config.yaml
norm_position: "pre"
head_dim: 32
drop_path: 0.05
slots_per_expert: 2
warmup_steps: 4000
Rows from block 2, named by matrix and row number. Rows with one number belong to one attention dimension. Each number is 128 + 24 x the weight over its row's rms, rounded and kept within 0 to 255. All counts start at 0. Numbers have three digits each. After the name is the row's rms in percent of the matrix's.
# q: attention query (model.blocks.2.attn.q.weight, 384x384), inputs 0-95
# k: attention key (model.blocks.2.attn.k.weight, 384x384), inputs 0-95
q.145 113:081138129143094150135117121139145177122133164158128123120120158143121125160122152112151114142099133102134157124138114143154125120111109108136144122122143109099137147137112125110147132152177129129163129133122152103124175123141101133122132101138136170120110135134131112119128146105174126138
k.145 111:079135105091151137094134152125130080189165084102146095114129148142078132124175147134091132125087111100136148099173132148096144129163145145124108132132138144140104111145131131130114114132128091160131122130147088106143128152169145131130131137100096101090084160132118091102112107142146113105
q.146 082:124145144089113126157134174114097121166120144117173128147163072167111139119055145090147129082120120136106114141082164116135140136116155113119157161111151143141135097101154149120108094141136094133109105122134083122166124115124174102127138107144119095137123129096135114149119130118153135136
k.146 083:119089077107120151122079127135160156141116186147104157093150085117191144164102114168132162142087134138172102152128123174117116121121140102137133110105130125129122163131121145114114161102123158125134098092113114129150134119145094150115126108146142104104143146125157137122131134105150128154
q.147 093:181105112134130101116148124148121125114120093119122118132094105119134093093147137112111111129201101144115111120116094143112161140159079187153079128128082162118131121096115130150149077089116149112111163116137138138123115112091138115133166149144182152126154109113117153128144141150093130120
k.147 089:143119139140153157150118126131194144093140153147094136166176129116139121105133121130111122146132136120170124146137146127118085140170122098110120124100108116122121137113120096169119134118126134117134108127116192170134107116086111118143136155127108109186115134143123138171182138130101153115
q.148 096:089147120151096171158172158128134172111143104106106103141123118113135166113119158136107158138091146117148136192152131127128111113130089101090128131154149134147122164136097111108113115138161151112159145120109186158141136111124109124137095099123112163138097111096110113114170135140144136150
k.148 092:066128148103149117100152120143086109157135115093107080114092169100094076135138151115106119105157108116093091084167136151152118133127114139138106143149162142147119167128135134103132105143137112100143126127134108135108149173148151157126156149135129117123110135133080109074109099131119109111
q.149 104:183119136136148097115147135132116106120141089110125150139138122091144137108153101143083141142144133147138095141142140120100142132151118149133105150153097163145118121098142124142145133087119137133119134125141086156106098130101136099156110128116138110128160110099123156129120110161081137111
k.149 100:183133145141108116149132098121125169066101157150116175171112121123153102131109120107137115129178148143093107149092120112172111132098109137123161121115118106121156135107115104145141118149150171116116121117106181135106118116094090103142137135131150136171149097146103150157148140109115142129
q.150 092:077118127151103170155139153105117173134088164127129105114143167120143153127112137128145149135092128138170130159165122171152106157111094110112147116125170110158120137149094150117143121141177138096131101124096138114127130124133097125107082111132111137110100141099116105096166117097203102126
k.150 085:111130119118109123092137102146122114172147125117164101143110133159116117192116151116119128137139122115088148095145119172146143140100119120137155152133135109096138136133160130096127139156120095137149143120108130128132126124126109164130134144093133155111115148145113106088109108151166120077
q.151 111:128116121103121095131147129143128125124159095108118122115122132083147147088171134107088157176120124143161120143148121135129149119158091140150094120145129142124133102111115148156148138090126158136138135144134111138105116135107141113154094086139116142124147109085138150119160118137093133148
k.151 108:183157145160133092116145109128107133089133135124113152156092123124125086138095104103136131121171152134094115144113148127132109141096133137099144120111117108109181138127138117120152126137143125117109128102139197168119132128102123126127148179113180115161148102143107136147115146119098153129
q.152 105:175116146104142091113155122148114087113149112108113137113128125105147122103163093141097134122147121148147120132141126133100131141145108156133081120138101139140107108124136121159132142096097143134103135115135091147112077139102129108142120128123139104114154117107109153131135102152083129113
k.152 102:187142173149108109148117109117122173062105164149115151163134101131157118137089106113154135141169150153114115144094112108168103120093127124129159109087093101111137131095127120129158127140138166091105110123117179144124131099078109108144146125154159145164152102135114135170149152133124148130
q.153 100:182152172125172100109125131141104101103144107102132178140103120124124136107140087152104099133145160147106103118105173117098141145130177138117132132137114126131132113116167132158120139093092092138137137133157085152120069120138161145160118148122123075136111113133132129160108105118061133099
k.153 097:149113143143093095153141100108109176075095159135128140143119087115168129126092118094155136131150133148114095142075096104157099121100136126151155125116124143102167134110118152125140105143117193096113120113124144151111126127101101086093125110173168145150167107108137184146150124099136140133
q.154 086:171131149127156096110115101158116090109107140134103132110110129113109114142127102144150113110195135143071129112118107072122139157131114168144127127103110124106134136142126118126107136173097135111123122114151128133129135136140127128121161159136121111125152123157120148130084109151070123120
k.154 082:175136146147113106159119134133129129096105118150134137143170150108085132089133109116115130133111121156117163169116137094125089096180109130139129114097110115143110134149117110165126128110123140132127139149139136099137109128108143104115130104113121130151135121128125129190157152133103166171
q.155 076:050101138117155191140114160093130166140134117159114124102194109135128136143113164155117115127077121145173123181147140131117097134122115074111097128127172132178115162146137098134109122126108128120125119133126128096148113129149117131151106113134109142140080150150133093122156150091130110164
k.155 071:095153113114118115098137138128122143157098152118147159106121114134171130113094117163105088154156111122136097116134099148107116156084101125129168165145159153132149122134165195104107131126125120096122143128111104130110204120160093192139114147127156141096141125109091120096132086125159086161
q.156 123:153138139111136125102118109145128136129117133126153141162089085156117101142086137145140071088146165107092126137090137099133122124134166134145125138101118106117154151146129079093095093129086103105139135100114143137159127118141126137110196180114168097149106124172131120145094147143116144131
k.156 125:094099133133129177158135166100131152159123109146134143112185112113143166084147147150109112127083100129184134133167113129101124119147103133135096129140152147149074118150104152147118132104131148134132131161096091094111116151141141121142107085158097145134118121099133139106167094127135107143
q.157 098:113159118134103198139087137127135152148115152149135133135120131144119114156107152094181119129105146096133144131130107147171119133123121103129137132111144107117126134151131121127121111171148110137132124128122116095147175110144117131100165143131126131136127139146132099128128148102184112122
k.157 097:067118074118130150123108166128132095197156087106146121078147140148121162137179134161103143143064127102176141120167118139073159123142157117112107142148144141156099122127129139136111163122110090153133131158132065104145119121157151153118108119112104135099094146140152097112111112135147128132
q.158 097:102114106121117106126096125131115135163104137110133080113140135121149110160100116117184137091158067156121124117129073161150147134127085166166100120139142127117113116123130191137146129122148133111117118127151100118110134142096124134069145119147149122091173133104140168115127094147137089103
k.158 097:177119131106108141132083116136186134111141168157112127137154142149114115159109109136129176146108142108144133143127152115144126111157124093127125105093077084107114111103108090154135164116123118136137072099145151138162098096095123126114136156098116089148101143155161095169142164134125181131
q.159 109:190137137106152107109106134138129091119135104119151151160099087159118085123117104173146083102165157129086110130065160107096147120149164133135098148117115136150149127114151116109083130106077102132122146109126110127147108114138156133141180184123137087163122091154146149170093151156072142124
k.159 102:131107143131100152188094149087126166120096125154125163148166106094181161105124133151132106124122115149172122152123119101149120095129106128141120119133132147122098148140123160163128133113102169108117120166117122114099140123099106115142121078148121142122145121096151167127159111100127108164